Weights of a small contrastive audio-text model: text encoder num experts 16.
Rows from block 6 of the text encoder, named by matrix and row number. Rows with one number belong to one attention dimension. Each number is 500 + 25 x the weight over the matrix's rms, rounded and kept within 0 to 999. All counts start at 0. Numbers have three digits each.
# q: attention query, key and value (stacked) (text_encoder.blocks.6.attn.qkv.weight, 960x320, the q third), inputs 0-79
# k: attention query, key and value (stacked) (text_encoder.blocks.6.attn.qkv.weight, 960x320, the k third), inputs 0-79
q.89:480522510460519497518509527484440453459482489475534531531492501506456507531506488499478484537516468491499500509498492482483482471534518485472493487508492528488506526490495478508506538508502536509476506493474486480510509490481509487495523493
k.89:480487521526510484526486516459515498511488502496496523480462471533498488520516498496498510518505496464509504503501475533448507515541480494508519498476550484505480533522464505500512507504496496494492514507482486552487529475491496503505467465
q.90:474503512466487529537536478521491500490481474523498485525506499490502555504481480507514550470485498511530531498484486527447531559465536493530512473416517491524548491491499501508529498456475496515485509496546528459489474468476503485500519532
k.90:510485454538456500487515521516516475506486508501511467476488491536511522492514478511476486550479498479457524544477545531521479473500499459486512508495500514494456491498516461513531548512502503502487520484495530495526505463522491484555499464
q.91:517522491514500556482442480527502497520495480482524519480538510511482495514515503534518531494521491472499502506463490466519490475531539533500478495500515502510491473531512504507492491506510500510504481484517501482498495529497539463489517518
k.91:480513487532519514525476494520465496529494476510505510480546448491529504495501499516535471468493502535489492463491453470493490469490488532463514547494477538470524520498490522545467496491509480492487494510498485494528499480525511529500487553
q.92:505511539518489502474516542505495489503500486494529499486513486511504485493498516464490496509505510524473474465502498474525479498484509464507469512510486503526500529502434540481472463488460471525482490469484520497449503509453476514465502494
k.92:509500513487492492508507466516529456528498512501477472485517505538486513514472483471518500509477524513475529483529517505506456474498510504510494556485472523510533506481505495510517520525502512504488549471522519492493506537489534480498514468
q.93:444494536487517501498464476515511481519478550538507524502504496514513524509487510480537507557491495552550494470453452447484508521525501498519499502523513473469473516510489491541499497475513481488526517513493571465517513563497525477505452515
k.93:506500529476469487462500482490514516471508530499495488477485512501481472484492467446469454442506467491496500531485499544517528515473520465518513476485513508525551501441490486444532503484531466485504546496472482507477486543499487433508463538
q.94:527525506530439520441511481496466533537520529542529515497498519472525532469478509510545460461494486489509484549515506536517495478504480486468474488475539500500517476525518509468521467501543483481501475495473526480504503503483538491533543520
k.94:493557493501494508493515494480471553510493488525496472471482551514504489514479516501497524495468457501507503506488496539497513519504551511495506504471508483495475479525489518506510501493494517486512474535527514520489492488516537513488508484
q.95:524509462514514495539488524497484541475501483432517514499475485512468511516493509538530534533539476512511527490503549508510483477460487542471476472477438502493514517527500505548519497486523480524537483475475557522518509497492452494505493482
k.95:473542512531471497486535498546530467502498473493499504511492523506530529518514516526526470466478483505488515485454459520494503493501517503506541444481501538529532508465538497509514531509502495518493499484523517494510509500523518490523509524
q.96:488497461515483506502486512481473502502487489476513575492529455485470465472527534439496539480473474476489464468567508484489515488473442476535523505500491497485479476460528519454513511515535503507472523532509535480515524513488487525510498519
k.96:503458487513504460491472497534538511493526538514474457489500512514467479550491505466477501487478481543526512489464544492514487504502484492449474512496475487508475499524460525459505477482505490505486471507488536519472434477516498518500484486
q.97:505516487536458515493503531500480475553515551535510488475502474527522541526511466467481488458504475505527510498507508521490513526485485468513527531484475517485450488462480536515500547463490466534506484492530491552508487525511460529519467477
k.97:491503469520517525520500521522492507487556486484511476488494473511545488498474472513484486500504486486512493521494532477526484506509526512441516500486478477491532476500473488497487533509497507504523507488527497484469555564525470477495455545
q.98:489511470533463517474561491508465524499489526468465500495521485499503519524503498452532479518502522534510494455531483467484473465436476458457533500500503547515534546544486506538516482487472511514495469511491503535472486492512507455489478463
k.98:502525510504527468497535475530453482513500488448462514496494459520481520516533528480429483535508478486509508490493516530490519473493463496505506464459479529505501498467504480528538450506469495507484508494509524502506472472451539471521499482
q.99:484511495502485473512479481488481464476522452473540549517475442520504492485514510517548530492527513446486502514547530532514504466471511540481496517453522543467510505500535460536542483500460484512485562507491495491510500516509465492514505489
k.99:506502469496499494479536539467509473484531480548479491531490467474482483511500486528551473523484456485554441544458539529500451510477491518494459535496520479504516450493484462513467480512519493514536485486504462511516481477514475500495452528
q.100:479496461507536472463464520534506475543494501492475512493450505477515520513515461501536498513484521481435479482479495501492512443537473481493509533481486468490482506486499548496544526519517498504444486495462528506481544469487470520499492508
k.100:484459504483457510514514538501523518468511498499517503511497515538447482478500541501482507477498489513466508489541518523512516476499511523485495524519499512504527482507495492491521517537500482547491474505497493490520488500501513525488470499
q.101:508497521469492493543531486513526504506463527470500504513517535484515499502532518519461529512521542481475521488506505491535516481499479492496529491460496492460517512510491477506532504527504512504480447462530491492489511451463496487511542479
k.101:503480493477456503481534454510465479552519536483510518478488456535523487478512464511547520482495505496529493489488528512500484540481526495474481534479538485503507532517507499532535507489475531533507494514545431488449458505535536552468485514
q.102:463492491525456476471508512548520483490506500498485513511479491466508491445482486492514534511506560470506515525444469488543476484505515486498536518470509539524541553510491537515463501523504510499489479480499505509503517450484520496441481541
k.102:503505490519473521502494464510506496521508538499524514519521510513544516501482498500525487449511520451502521466480520531476454505503511474522499487483494483508452516522541535514479509546499452506512509461487501491529498526468477482486544508
q.103:485473524503519527461482519535485480535510466500459510496480527457494496507497501507527451482486515485489535486541524492487510475512498503535484503525508490490501503498502553477466479514521505454481509474459520503457526489520530492502482509
k.103:490516525519499495516507495513485512482458491517491469501478519505505542501466498475519506478497477505486511501538508496478538498480492501472559483533498461524490480484534469531505470535473472484508488511469519515500487505498497483522495511
q.104:478521546482499478490491501447469531501479494474496490505526519473523521472496498466483503494529487525520527514498512500473519497507493515523452512460489475476506504487499475523515530487509498488521503493498497479464463500510451516498520479
k.104:499497484511496481510507502508513485488496534512504500511504494472547511526532520487509551487506484524485486511475472499494520481453489476522485494497506471527494549482473490499450517487490529501509493513513439534479499524497512539524480503
q.105:456503483524493483523532544488496470515489489455524494514543493486484470498468482521489498495509544493492501510520500519520475522518527524491474513500488492473531461498525521506501485504477521523483481486463551450458515495485532485521513503
k.105:517526486469545503482500502545507480503519478497525458501478480525483484500472517480499492501514519527466528553486495534472474485505457487534482510460462493523475480534523482509490535498485496532462499497511498493504507502489518530495504495
q.106:504521523454525555543470514496487501461509480509491487502542517469531473502465474506500490515492471507496540491524493487507536522511469490510485524463498518531504480514503517470510531445480451503509504468487551490530501507528514495494491501
k.106:523468501493508470471505503536482497457498497479512465511507507496487484507489519511492495493502529559504531510561487505451521482467523509477462494474498500501469516476506542502502511493473500469497518505524538492470481500499509515502473497
q.107:507489519504485555499513510499509466501505460538555516508465505501484491467508522461535529477521465504509489487508488507490482490515524472499487481521516531502522485496494472483526483453517466474520496547512489542516462496508482524518552516
k.107:546447510521523492506484526458515502491479490519502462450488486499525474505524456499480496472481487546508468459508493516509501492536499488528478521482514479470493449502467510468473507491528495487524476524515489458495481482502512536481524500
q.108:530506467488452537522501534467512458511485484491506499504509478495485484498503510459493513544516498486495523480480522492490471499528529537515507509489482503559496495519459511469517512474457487463496480499501500510498526544513557499506507530
k.108:472537443502511457545521452491491496516507520542486511486473448506468515544481517451462515496505477445468532495469509497518492533515507493493457493468503482481498465508517511482505497492488534514492558492481529510531504501526466480477528481
q.109:517496520499545478486518538473479475539499473524499474517509513516503527478494504511514456497486511513495484512496511482507483515518487532508472526457549513482490513480486521528507540482506502501466521514503499464495520508462510522518521552
k.109:532513536516461487517508517507527508485499490517511502509483526498496477487536478481494520506492512467483474499494519495502493519488528505515537524499478519511500512538480489512472491496500500462488498491504469528534530458519510528513460516
q.110:489521492555476534507542515482484522481497511543532523548485515489480529465534515503527487533503532436509486486494501513491471469507481513494530511510529475542492509503492530491449484518498507486484504475494515541502485500499506501505485512
k.110:516476491527477479477504506517532490470508580507502492506469478488519466464486518531520508518519482478521489454475522510485531495506520454472472519462492500512488496463515510453481467525527457457496496485484558479483486501494505506486515479
q.111:504490514501519520510495488500531480490474508520477448502482514488513536503531499517523517444479502515462488519430513502543511452474493499537495482502486470451512505512492500535519468526526508551544494512466493449511507462460454501500496514
k.111:569522443494451481480523498471546481507508523470506501498475548475550501537498505543518497475526478515523487537469538533549479486461464479554496485509499489494517519474491518466518487500566477539509443498461476493533500471455520503457505507
q.112:472512469524534522527513521492490504429470477464540496484512481473534454527498470514498507484471515474471523462492530505528516493539513495511512528481501477475477490521494529487488509464480502489509491530441477464483499536533495496462503491
k.112:534516488531490506492447485479491523504504477569486482541514495500466465561513496499514459480525554509456517460527518534474460509518501511497417498510508501501484566509471479479520487488466524494492505493473518462519537492496488522502510465
q.113:530520544498528465499501535517538482518472494511477481487526484559515518513491474497470525530480539496544467488490537510490516504492519509558515522555481531495514498531470502475480498471500490514516509523536470521465472497464485492522450518
k.113:536506512454493502500501505481519481505518488499488458513523468486459496502516505464498484528495481539509495479454519543529484508486449533481474495499511491519517509517467482530459468454455486542485499509511525495493484525523547462515501535
q.114:497501510511485500507506513483480485544508532490452492528522512493526506510489488560522517531481483522522521476524494444484481532544514517503513516505507497497516496463513513524513449492486507505505528486510497475490508480502493482513510522
k.114:513541515503495441475513477493525474507477486485490479490497497504498533490484493499500506474546520518476506541457496511512502506473516482498507514497502466517489493546498514511518505506483527511545485517494476469507499449528500495478506482
q.115:502482507517467527488525502524487547536502512476485503503471505479509466498483496528529449489497551477517459502502503487527485510534495523500519488456488508538478542508475500534501525477499524464530477477492493463522519524519550513509495498
k.115:484458512464514536538499471496504484496461550556446481511462498515494479502544486484528449491494531456550459537506455488484490463490504497526480458523510542457532551505480478480486518511522502449534510522494463498476484514512498480497515505
q.116:489520473485532454490538491473542473508442476478511494492459496537505509485475519495573508498519490506521492484491505493511488511507532524453543493479459516516475539534504474520509517514509513531496511499465524462495469484501552513460528466
k.116:459481493498540457514489460516520467487482496517578503511475479546516499445464508492534473510530492495504502508492520527538533489512475484518496483514503519493495490499504501476504503490504500494515526504530498461502537484549508468495536553
q.117:538477493477502542515523507494531490542525514495515514502523517498532492521512491511499494548506530519550503508529505482519492526500553493526482502502463492511512472506480452452498521466457493537493518525560508448496501472496489480507507500
k.117:480453523503494472472491497464525529492489542528504491507481482461529455510510522453469442523500540538468505487528444550474537545532524503456487535491503480462464510487465491487492537469506559502468513499508492438525488513481498448508518472
q.118:505510479467493466499524499506481495483504513508494502508479526523514474515529532505520496516463463541468521503497524467489509506456528524516485475538484470489524510489486506500501533500484496495494460517532483465493504528520508504517512464
k.118:502507530469525554497509528515476522523498456514454516520460501507504507511496522495509505522505554488493474458561505488492478522514493475484526459526509507480516498508520486522523480489464536532538490477549466499478501471516494485476469492
q.119:532486477542510527511504521484491519561497473467513477499538534479499487505539543507486514526487522506519511489509526474540527492512515450503486484497488479495509486521501467471483516523503538441513484504489499541480503536479476505503557520
k.119:479521520472473509526530485477461499543471588506528523453478494475499499461528515494485527493492495491496483499488529509484496485509490535540522445523493498496524487488496453510468525509540476505466542538538487480542460535508503482491523523
q.120:519508518485517483507502535522499526517483528507529483509481515486513526531495476518526496497514442531495487452505544501511466483534477507483515518497498519492467526523491541519485539503497489501514502531463455495517467522502513490501534521
k.120:482534507532465529545528472504518508497495488552539515518468512486520463536485497508486513498451486523515465507509506497486498503518508511524501520514487492471442500513483509509515550490467448464501525507501570454511522519496501498490482468
q.121:504504541519525516496487458502499501505539504489457497490508504533477512510493488496514475521494489470503480507516495519516475473527516483489499546482542517483487501533510498487501525529476521496485530461507538502502485533494535526524488509
k.121:514503495484489526495449531520507482497500488518509491486465458508527505449511470481472463531552487509472520521469520520485542498528468477509510503463502531552561507515479542515457491450488488470482496494514508514461492513485483469520522504
q.122:538474476460521501477538498508514522507520504471527503475541530495497520488482469508487496512523506485530511463486449494491506500522497508540533476508502479481563512475492485509476516472478524461538518528485541471488470502488478511524516492
k.122:506475519517547513485521508499526484475471542497510549512500506504545527485489502505508461481486499473515488470459469501497467526513490447498492481514502486489480500527475486505527457487518491506512518459486518505513513475484521519555509540
q.123:478513500461530546523498514517499540466490482495479523526468466504499493493497494469468503485443487466472533489506501479538507527514504475471508489496490486495492484516513541492512518482488531533471484426546493524532475503469525493476462501
k.123:490490524494464504474458498485508508482519506476492480530461495493472544526458466499508474447494530543459519510489485482486505518470512505438557508473499472507519496494528520485521440462477562483530490466493523517530485511454487459508485466
q.124:502442494468518495499495509474498513531503471491513496508508502465504491508523508513513483564488476531485491501500539429528484501487486492550522452487444501504467503487480452474485522490500500464501512487541478500515489544478492497496485506
k.124:509459512515561504543485509504502489511479481510477490510556487460474491522551454504538498502444520462516475455505471471552482489507502515513475504499533504456476485498438519481490519528486495539454502525531480500499492463493494485474504506
q.125:519452509501481517491530476480494481531526519482489487501538485523484498459484481500530474514528529506522497444531474460472515493516537473526487486516468518459501503493523516460454525471509510507500483503512512504476493511483495541481541475
k.125:499456517490469502471511514498501476432523506511529483464442467511533528479497478427492470542495503489453512489493488539523464478491497489507458505510510466483516477505487467459532505504472524519481487513466481489548487470471478480474550508
q.126:501534488477542485496518508495509497509497480507528506516473464527494524528486460533529517493472477524483486477492532524493518519590467519445493506534481545472522517508504501517498495475495491516467481521528454475529522507516515468466520486
k.126:524489529527474506469491482505509500518518496477498503511496525471476522503543511496487468477523487482510481496536462471501496474535511507494520505482508491514472485527518516497554505454500483486527483504476496473508508516498473519474492538
q.127:483495532504476537488479493480509519512511489483473493500492472508474523485528488507492504470469519492468536502548520475523514513506492508499479516493482519509522461496483470515512468521466509508483523549469470475463513507561494479504515507
k.127:445496497516517516472548505510471486439521559511486479507482531503493529493498529478467517493517528454488519542537489525513547518499520505487510531535527486497553503492528511519470565495520536529535469512500546490496488492497498519488535542
q.128:456516456479536514476475506512449469512490511487477461506480485447521502526489514479476489531486523484497515500500487534503540500550505506464481495492493465495479532478518484515462504538496493489491564475469464507517525531487508497513472499
k.128:500532524499496490501498500494492540528483509483517465520505519486522524535511507508512522491465466539478495497500510519550496514501490484472513511479486496524503494492492479509512482506489497485514515541483487510528452487495512461503471508
q.129:511488503523498495480452466497512489514466485469485497506448455515483481499520466497506497458451515481479466494528506519502517525476511480533480508519513530483504520492481501487472517477526497458482456465542539537511493476497500470514538475
k.129:479500513549507508501456514520516467505523492497517490464491477506550500522510501500503502507503521511504480469530538516494540520490510490441516502523510478519516490481512515522529506492495509495483499508524518495453478507527448496498504487
q.130:516514524482514503508507493495485536498487483523524515486503528508507535510507496524524512504492484538514533503509480504501501492530504517482492475511497507489504499489515493536550470512487510545483536540480550498542500533498482527490486557
k.130:504485472551510489509485516521468528512497543467488500487537499520501501533503462516510491519488496533492486488488504486558506507467498500503535528457487545517492449500503483534517470465475497517490497497535467505475483457481534536487457510
q.131:538545518483523495479479496496493497506483560492506478509518509508506507469555536515533502561517551472510479491512499558502521498470487477471502501530481483511502498501510501550498489453521519539482485468445546495554505514463504532482509502
k.131:497487471489521558500460462501506479525506518501474435525498515492491462516543497521471500484513475507498489473497545537529469521519550526466479502492462452450476491535506478541475451464484502490448480490493481490524506532461504499497484538
q.132:476510514489490447509517488521511483495529482531482515509477483471504489549552489476511489507507464511441499475518543511520491475518458478510494526490478512491469512483472471497498501514528468517462438470468488520520478521481514511480532538
k.132:501483489498485505557513447469476536494496555497483492510486516491462481490488505540518496524494488476484510544530488498468523474536515536546499496506493484530497516485487537503525499492482537480484466496516464492527471530476534508476515454
q.133:441516511521462508482485498493488505503496481497499476487446532508491491508506503490492496521526466497529508516487515512512479528546458480485492525513507477483513537496507500494517507505485488474526530463502495480516527515487516521503481536
k.133:520475478488473504472486495491493538487499517506517546487515519511480528509485508481536461482451521463525495477494505466537484509486484478508468515497512484535458532473503464466498518470483487545522503496499489480582510509503498525489486481
q.134:461520499546500514470510479477497492505494518494526499524484524455463514478502470486446503478500505471540505537453459555447503483507525489494534517477525494487509479536481498552521513491506474476475480482465514510520535494512537530492498542
k.134:494499490494507571510531474466542504503480505464512500522482496526505480515489500500512514512500484487476489488507486491517525446467514510510499484476498498528530469489535488558474490469519492518469504488461456494485514487466538499512507509
q.135:546531501525479516519534516485492497554495485526512532513478520489501474450480518539495503485515495553520470480508463496460506517470531487500492481515481499501476471470490508503498501499477505522556508488541540534494523522474496491503517515
k.135:503517516525489496476481499491509460468489518523504488474540487491493490511466488461499494539544498490484532493478499453492531507518457512480523458517497497491504528520502535526529473492463505493485528520480470489480499513476496460456539496
q.136:509484480527518480460512528511446503511523497498536462501478505488482472506499499521475488495526537513467462493504496477495497521484503508507511468449546490509527498557530552489476487494490493461509519470518548526491503481515530484519485503
k.136:512503511482514474526548503483508509492473516510519513521514488475501468540499505470506495510460513512480518480524515499470478500568476509493487510500510519524497493465508495483474480480479496487480536540512506477476478524490488491486528444
q.137:519520475490500498512487484457473463505510517506483523481494518486512468468497490480528511497519517536484501520518462461465501516477518454478502491529506545483493533468506455500483477458467506488459517522508554543491496478503499515513514472
k.137:500463518510492508514507522485476529469475520499493480512496490509486473497499522529454467508520493499586489511526487509458524523501537455473490475496464470510515508484514537486490509468510492481493496515529511457493481504492490508491506500
q.138:518472524475513493520508494513490512479526532461518483487534501452473490481513527517499497542462507479518534526514476487516465510486519491499535461537468471458444522497533441529456439485557539528494539514525546525517497510492504509494515490
k.138:486492491526521488502490511498496469508474493467503496476486507524460464501480506528531516448494478530466520494487484510533482537506506513533521554527531524484501472558475496491452477507490497485528501487499471511499497495501511511486476514
q.139:470469510455505507488492454488449532476516494557495570477522490500502470498499555501519537466500534515504543506495530500487492522495486529526486537490519509511507523499523510521524478471544488540485507518535488485475498517442550531495485529
k.139:503552503472492451492533492459503521499537487492482474478498489464525498476522479494510537479528530512500479548477489507496513464553456479517521451483492515457497475463528503479492500494539526487503519469521505512476461507519536503473485468
q.140:474509489491517511494491499514516494558500487534482490511504509489503508513536535481496518543491494529516485525521527485486489508507520473479519476514493525479494476474469518523504504532480492540498518499525496535513512499480521487450503485
k.140:511493570502490489519480468495453533516488477518505525520482531475494534484483479497516496493514514497486449538476538545491487508484483519544547481508504489489463529484512519462532509482527498464498484477492519469513540521451486512475504486
q.141:545511503450495508524481500468468506468538522467519494500479501520487494493516506488483498521498508540457454486530537521485502491543509530533504520492506543489472513517488481515458514502525497500471496492524498510504494524509499470491459525
k.141:489481525502470489513501520523509494539467495495521498504515466491491493507510505495483469517521486515493505517538478513529530528483493475524521496482500510467512526484444484481513504496516507505507500536498507498448470492523486464457481465
q.142:505487458492508505480472502444541516496519506523493503493488484536522498495522454498545540482523517498497498552488540531480506484513448486455508507534485503462449485537498479514527469524505521502536490521465564505495472493501533488487519496
k.142:524508509491494456541465511497499488503490515483490495493452494522509520560494463512508542469522492514488479532523542495504482505512491521533510466509511510466494480478487478482547487525517543499494506493519481480541539524485508493498504501
q.143:525496526487504514490546513473549528485502510522499499518455547503507478505455465457510504473495525496534501460496478523525543489466446510520453491455515503527522476454493503502500524448509546488511496507527493494486495515477541513502499508
k.143:519473483505518537476526517519519498498468490487454491521499513530477548469530479483492500506499497557542477497500468474520511544518493481488496456503496506476522460506481464548502485499499495490512535461499485512469543521496465497530515495
q.144:502477457538513499512489495502486500472497481473529474488487468490499514517483483486452479531481513578495504461501475514454466483453494469501509475504509499493517537461489481504456488487459519494487496509507492519488524466528463529499518510
k.144:546507498505497488507496477474490517532499485501504498563501528485522476515457485527515503532534481517537476519491471488471498479509526472481475534476500466482479489468510499519496504526502502494512494526495502541558495508476498500414499513
q.145:503485528447483490518560507510468468521469511480512474494536493490517492521510529498501513531474498510508570480545491504479498509505463511504507503508494496490481528513533501500514519531499542459511488529510463509499551473518507452482503531
k.145:498496478511449489528490498462445487482502469539469530528462489524506503505533522515488522564546435487481505503491515469479482484509486494533532541449482532483471479516526467509477507485490510532492465549475502545504503482492506447498489491
q.146:505494531532526497512539503455479447549526533516499524515540512504511516490517499488530494450481518503510540478521511492485486516498525483506530506507508482500549538511531513427503514468505548529525479525477483486484536549471514485507472494
k.146:497526490457527520523491509529525516467441502508493502487535511478512555519490520516502479476511484519503524482510519462533516534512499494500517505513530501472512484506489498519517513521486537515517472532536501483509475507510524495505465509
q.147:486475505518482511472560485490481502518475478455457512528517513515486476497457522532469479549483517483501483468515507509536526522479507497504500469514482498486529515511460527512515496501497535486492502482472507452468500490501485535477522536
k.147:457567508485528500489469478539503481475481474526501458525519505484536496486497532505472511525493515522508545535470458510521498516491510502528523541496526460520493505511485518520519514510506527483517524469503501477472516514525482488488524451
q.148:541490456480489487474551471520464479506539525460527497492518487515482496490518486492504533533494477517490525507517494460494496484532486471520486488523470506496479519482521501467491506508522478436448511494549500549471536504503509529501509541
k.148:528525537508457500481463503493510510475486462503521510482474498487508515489540539514511482494482472516495446510478541500438491458563488536504517487470518514497495528506499511457495492502540485470487511509497472494505475510515511518478473523
q.149:563521553516483460486491494515519515524580522540496505500548475527468503463533509504502525539495526539511506497487477467527525539535498440497501515479530462497528489552501545510523533510530470511543474481484526476519528514494514518553517472
k.149:510524527498493495509515493494527496485491467499522424484462476487508497452489478521554507519522492486518485510502507525521510499516492496517477477492494496497523499504471472540529506475432513517516488504483487496557505475517512498511540503
q.150:483475515466484509471493504460478468498489506457508475524522465514520497501463464512463496516434551520490480483514525537460491496478476484475489562463478480512461525507524459519466494447514495548523486455501516494540508464495480483472503465
k.150:511514498485468494536463484494538506470474445457498429532495488484547515449471459506505499501540511516537512511546468544529485516444513504502544500488476485489484485503484466503536467526489540521481439470515476505528497489488499500492555498
q.151:496509476449520527489498488522465482460523474521477512500507480486538476499522491550513489485520490487529484517508523496508501457523504492551459491518518530490497498496504484496537528467487494494478492523526561532508501474482551467480507501
k.151:489517522511528522517530484490491470472457477473485475524509513487530468513480483484487517502555478517533506553506485501478479505515480522515517466514504480507471555481498478520451501518513476536542479476507521485484483468460517513470469483
q.152:490506507513504528535529486493507497465509528500483508503491485483499501537496523447483455530447467484497486464527523564531468534456457530468520517528461486500524526520517528514494467465534518484523516515450504521475493517497533465460452543
k.152:497471530448495483492477536458494482473525498480472472506511474493468514517487529526483491510517506482467537473504510526508496485488519504512531528538490485498483512537508498486506500478528510511520507476457479490541496505528524477496525483
q.153:487550487512461516497522476471499517493479494491495508499498516514510500520500494471496487484488484514461502498474498490517557510534565521517515468485518523526515499544515511518481500499468476508525465455520477476498485519549519498491507490
k.153:520484486535478470475527510495493552496539520566522490506470520540486510557513508535512511469484516481482447463495549481527504486497480472505501492501507494547501501491511494503493502532464521520512496539468464462474495487473532513492473548
q.154:449555488509482500550484476550517539476473484487470536535464514539480524563453515514510488497522514505474516464470565478556491527491459577492434452473507509550534462510506498490547500466480462501489506476541538543484503534530502480536498484
k.154:517506492562496529498510491498510518517499521504453506494493525495475534476524502512498504460497514499473508460501489512496496477519483504462485469492477514576486454500497504499533443527493512504492452474506505476483519523434495533489533543
q.155:493495503526521484516504465486461495461472485484456546469499512457512448500484489495493464494483517525472552544504512469489509552516502527558470483474522499500462510522523483469495480501546486472541506496534527464548539474507445538515478484
k.155:516490498537513555495514449519459492522499520490517486502493491567511516540489473483469480521500478476507521521486514497478496495499526514544499499480537499466494500474475521522503520480494475515531482501491488452463507494505523515539490485
q.156:549511468536508499473503469499551523523512494477509535510514522498507559485508510527532445519501524504480478505485503494483515532540484504509550520511517474504525487528473504528516472523485526485541498482515506492489523507503516531499520487
k.156:506522516509467547515497497493503536523522507526528473485518485520495534486495486527505513467508472483567471489476513535514467509517498524500497492486497486508489492519471516540513494531501518489525492511469559471492499505519488508513487506
q.157:469519491492485515488508502497470494553521495525509484516502513519507473487510541503514533514506535515512460507482512451469532476534498469508512515511509475496498507505493534506534482512453505480489551477508510517422528508521511454486493501
k.157:501489504488500554484507486450473521529518504507527536512474512472482531512500525500532478497491505481498490517507514469482504513512516495470485484527488527522492509518493499505483509481517504511499487509471487482505531495526495498476464471
q.158:522485483503488509506509460509499492467511520480501533487498506500515448489570493496509473552463538495504547470472526495510496452504528510523493455565511503520514510512483491510488518513573523506481522505505457528486537513563517462552482514
k.158:499508518521502498514497511481510463527456507490506474489468523473493506521473492504488521500518501517502483520507537506516527465483509529494493520493506514493516506483519499509505496488500475470510514529500488521498488498491488487498482502
q.159:494479483508518494485526520497522504503519482494496506489466472504521475527474526532484506474472527514524486486478444503501493524432496472476511526475533477510520469509495511525549475496525497538437506511483523482503473535480502520486473479
k.159:494488519488478486527509498512496515515492490513517464495490448502496523512498537504481474517501482491518517563509510549479496490477506478510526478494498513479530483493479493458509506530503492496452489503497501460497528469528485521493539481
q.160:510453510511497477465471516441469515541477535545466473507466510530493514489489521529466515482510493510506461488493576494517502506485493510529520458518525512536513470493494524498506452534494510503502514532525526479502541480525504493456521490
k.160:493516482467520543545518476468477524528499472504483488482510488507454505487484475502540499529506483486505544488467487477476506494509498465521468504516496512489472502464470495516493469495461501476499491518507543481543468477479509521504501443
q.161:502502517494515528510478528483532511503490490504509491514510444494482494478467445501538503496523490497504503470550529465461465486534495505534543503490500533477533484518503460561481528510488505524509451455518490465481513511508501504484503501
k.161:476471478483517457521465535485502508501503479516528508506500500515491490505498469512481518508491514529511496479493521479501538486516534484480488524499510555519516505501516512514530480514520496499501520492510483524518528488519491505499479514
q.162:513505503459475477516490508484519505480513469485518522488516510497521530463505549521496522568508474491512462498494515471460533466453551540504531466483491493513514498492485544489467469486492477517438488503477502530486541496517515500504482553
k.162:480488465512562489516545522514470487488517493502512477488494486485469504497539549489518486473487485439503514499492523558535526512516490506520463522541501503504500479489523513485531460524509476520500535493523498498478518454433513489516524488
q.163:514528488444494475479490480533500510503440487517455476501477504523465514517496523509455464489500508490468517571543469517501486506479504461533515482529503506484537531518477528510569501497497544494485478496524518469474486496551492518508486552
k.163:515510470531487495520493513511489521510520517481523505490478523453493474486481494522539515481521478472488517482490524490511491507450521493505522444493507467491479497524515453518438488481499530491466517538498537486497511542505535529493451522
q.164:525491506478535526508486496513494485528495464481485501542493465471558523454498501446493476535552496466535485521517527478500531533483459505468518545512551474491485489537497509544512510491502487482528487485453493525478533502459526492556503448
k.164:492516513511496550496500491501470505478490511490439501536489488514554519476493545501470467572502500468513527511484546487499493489540489455476449513491539547526523506541496499507512481483508521497488491468514554474482471476501511479573551490
q.165:459480511496472494509499496528496506487469478507539506474512520487538486509470495445537489528548481499515497492477485522512494475531502522531435501504525535550479484519440495531491506490552501561528469460501520509517478447444442519476509508
k.165:491478492532519432526441523519506531492471476504522489506453523496494518482534526509526466483540472516496484493517477545508475492487508493539475458531491503506467483483484464517516519533486506530488459470486481495510455499478502510490468545
q.166:466510516585481531489577492545501499509496532463513501461500461544501489509503508489507471515513543498508525484515529483491526543511466487470468497472499491492483496483507531505545519492479516563526501468525489481482495476509461458509505512
k.166:498533493488522492519527487516482511479479535476520467548485525501490530476508537521492499520517476501530558514475542490529495493524536482465505515533541555493491509455506435502494500471510520544493512478523505476549505532506508479521519503
q.167:502533518525491488495509465565567489528510506517528482479500486525444520474536488486464443506498534468523503505543531504511477498494481502516504500524488479540530476478523496517526503531515513543479485463522469509494476504532492442516529463
k.167:517529494506487482483471492481479469496506485494518484520495525509491515530473503498536518462509490491509528507468478506495501515510495516495528508526537500489506491503488462486546515476510513541515543473466446497502478494501525427512528495
q.168:524529473528490498518481445431473554488461519455496483502481461538503525453510480468551472505499493462508492494511506503488471481512552473518513483505526487514492489485527496509558552480490450574476490459469456486494537466484518521492512475
k.168:468516512516515445492491506504498543495514506518470456474498511528511492483501496496531485521531523488520523540501517500479502483471507518515534504473525516533490486509477459471495540447502485537503465456497517497507495476512487495508487515
q.169:533502528487495459472522490538515507521488509519517498509507500474537485516480495464511520567478498462499536471523521525532520552489500545430497543475492483524501540481468552468535465500524552502477518475539524506517464530536472480479505489
k.169:477498454490465517483465522490538501501515498467492510514513519517513506472469490455465509519506538514504525468526467523494454505551491502469517499487499500476483525452463509435517523540493554502511527513487493529485519494516531514498469494